{"arch": "dit", "image_size": 32, "conditioning": "class", "targets": ["creature"], "qk_norm": false, "patch_size": [4, 4], "width": 256, "adamw_lr_other_params": 0.00093, "grad_clip": 1.0, "steps": 7400}
Rows from block 8 of a small class-conditioned image diffusion model, named by matrix and row number. Rows with one number belong to one neuron. Each number is 128 + 32 x the weight over its row's rms, rounded and kept within 0 to 255. All counts start at 0. Numbers have three digits each. After the name is the row's rms in percent of the matrix's.
After each neuron's rows are labels from the 100 images, of 14976 (inputs lightly noised), where the neuron reaches its highest value: "lies over" is the class under the peak. Only what is clearly more common there than usual is listed. The data: drawn small creatures on textured ground. In brackets: how many of the 100.
# fc1: MLP up (model.blocks.8.mlp.fc1.weight, 1024x256), inputs 0-127
# fc2: MLP down (model.blocks.8.mlp.fc2.weight, 256x1024, transposed), outputs 0-127

fc1.466 107:139083081109122153139102164141165109097070159093057140134136136157138078133119103169124151118087102128149127116181073112170084118125118129121138104058091118135133188171081102081105121116114153146097193137090117174122169136151149123169126148151094099128086119112128156199103104101141083133181158054113155131130144119097070148135144113118119174119132152109164133146112085116069141134049
fc2.466 097:109070116076073062123140146158134129113138103146112090149131123142106124129136124120101127138131101102082099125147166094120167113165158108144161181126122147178125151129103083132105138106121124160108159152135170126093177126124091130151143103163165162113093173156159147099092120082068126042141121136145181160136085159090193079083141105135148145139127095180232096157147101151162142100093
lies over: limb or head (100)

fc1.258 088:167135158121125187125128130130102133120097119123146167161121139097140103085105092096165106095112140079182110118184166134187098097119087132128089152055069133103117133102170137168126044126078150137087153141036071129177183079109088124102130173168142124168148095111097114098154106067112126171087113200131166163134149110131123188106180121153095105131120136101164160082143144138127198090142
fc2.258 084:093158126121106099070104127137164137129119173145075127134141111131105106129121091148099193108107106096144070138156176125177157133160072106149163052130153128111185145137149147161136180115104111077104150104081104102143130136132127123141137072188169162120092154101167108084116102121078108171076109091138147149165112193170149165167201106150133148078151060110133083116126170180104107137113
lies over: limb or head (54)

fc1.583 079:123140145130080159062128102158116153171067191160162194173168105163129149145087074117118160104151100108056153149079093127143103132110145112125163068159125105162121188061139150108150174113167109174080130107200108136103124186173140127218150110080063107125150135067095177087122146160110135128121141114124138168110093158144122125126128145122133094116130094083127108181117139162147142138142
fc2.583 080:075140180165086080127127172139188100172141143152072106088142166183139100164165109158143104128144134092136115127109140109120125086088076136163095175141157110128136152218170171089079063123175125141075112108144155126110117164180138118223131169189082105143124059104097111102077105140115099125151105137115118104143111087097181138164108107071137143130140220137123123145133199138121109148156
lies over: limb or head (25)

fc1.3 084:117125136113125144130200182149099170099091106062147093130141169139114190143100124151153155087158141198110170167130079093162127122101124147132134069151115116149142160163118122176144121090133059119225114101168098133110132133140129132140138121123086138170111087140117133062110113150115138099104167139143082129125128140085127175148132080132105115171061133088153133113138132058163151129102
fc2.3 082:200102146044080136173173132148176148129172161149143108164177099161144120130075159106130150156103117143149139158120113119183152157103134155102111144143151136108095111073115146041108102127068108120176114178205131145143134128079112176123144150107113145173147114086153145122123147136091084129135093131129104139119079147121098096114151128146089092146201106123170087145115202115171207096154
lies over: body (56)

fc1.356 077:059129155149109134130193133145138119105171152113139089176120123157103168173121136093124155143104153109101156132119071160144098169117079138148078103158094111160119129119142087125100142137112150100127158128150124133118142089064114139146081044056059111183122066096132152113140187109095124100148126113164151063110074154110097101080154103169127149193075128155111142180095104116138167105114
fc2.356 090:104120113183116089049225109139097145111173118146167150088147153126110086145170049132091145199102181066085099107154143141109168146180129116147144092171166156136127106180151182107168131119162171142121177129134098154163154175142156104178156137150106204149107112131138194133138106136174119181149145130137094181093128114192098108147081133099148104110143135131110143121117082125173093129140
lies over: limb or head (74)

fc1.237 099:135090105128156116123173138170121133114117123094098168132139152124093099179134082073170138172122125080198094137201096195133099111173066155137151187083133124136157143162115135093093145136087095061142156140128118109124131115102126119127146180190157164066133065103146199106162085094115095129107161099152089083090112149136081133084159069106100145088138161097107088129138170130089116136110
fc2.237 092:113132151154093113138123143132185112131161128100109117094151112145103141084015094143241141137105123090078157100164132127124120171135130125148114093126086197095127115139131105136104178176185107134105125085123144122137125126099163087133161140068157206031130118120171134159144101115110142181119092129082109090123112120092125130122152123135110159169115056098146076150093135112128153104166
lies over: limb or head (83)

fc1.128 155:196149118097073105117081118105131124117126142171137135119110084149087203136122117121120104141166153095111125125136075092151125118086113136159119142139121098123153139072138151109118092090104088105155115146075145159163068086149082134114114102111093076092094129157069121123122098094200145139084123181113091144133089085143089124172020121156088120154155078101095119130114113138134104150119
fc2.128 148:157133100102188161137130080119159108140111118143126128069135167208171176142039120090165149105134109157145135121109199169138072140146110145119113104093135103145113108158132118121184181106125144154107116099049136178123099084164192109129086084172098084075161150127087127138148087154248167083084136139151129150104136106128037080070143077138080093109145164159099122118148188075115129112155
lies over: limb or head (41)

fc1.582 093:132116145135101196066091155082137118081117113105148089123092166140166079178121132181107161108162116136162152150074056108107069095114117135108153143187072146200144142120112105145068133140101112057123103112094065157128125087169095132095097149126040200083111169157059117158201151140171131117141114145191136114141113094172152151135152215085121098077083126125062112138106123140070126171125
fc2.582 103:126127140134135059165192140204123158165150152165125118104112128114157108119117116140110141121142103123136099153099156116115116143120113060161163156085146140066101107123118158115131156129157052096138104088085063131102062134158171068168159137109124152131167115139158135170146067162161141067083187135112157168105074113094149143156083124053208223097143137079121139141145133171162100154096
lies over: limb or head (63)

fc1.106 077:149145073114081168132141138123098104112137185092107173087140167080124090105054163119119150180095087200128087112141148207088134098190127134126106143127130089118111122172120113154170125087190157125146174103162130099144121115107189117131148102079162112099078077068109120150092133121140140223052134100103132145097090101116160110183145087117044171098157173108127171194087141120123171183111
fc2.106 076:096142114128152150109155100197112084135126106152150107170166079074131147133160106111090145121110140103100155140109094173137133125115088169166185124121060219156160115174108118168154201125126160119107109128133152183143117101116078189074119148083163126085120040177131125170105102110124158138186082146152102091102082094159189096065074214111153154167119138136147153134095104129168057139100
lies over: body (97)

fc1.632 094:141176135103148143106105204120207130145118127120155127107142107156087120123145117130062148165112156161113147136140146163101113171115141105154134157090124118075145137147113108114099145153174090135171119123116166189182164133145120145111075110128102124147133159158095150174120134162129070077165135102129161127120176075161099176126154095148118093163127070108114140129128200115148075165132
fc2.632 084:109176132116096119138134214137036126171095131099094120118123003060122113142168162126173092154097168151120122132147161130099109157160144157185106113172090112151133108163080139136165186115124103144137135102063119126132111129100145178112188055123113131145153151088108078151151104114127143116152089130185145126131139103146058110131136195146132104077170144082124131169149119154111176138131
lies over: limb or head (25)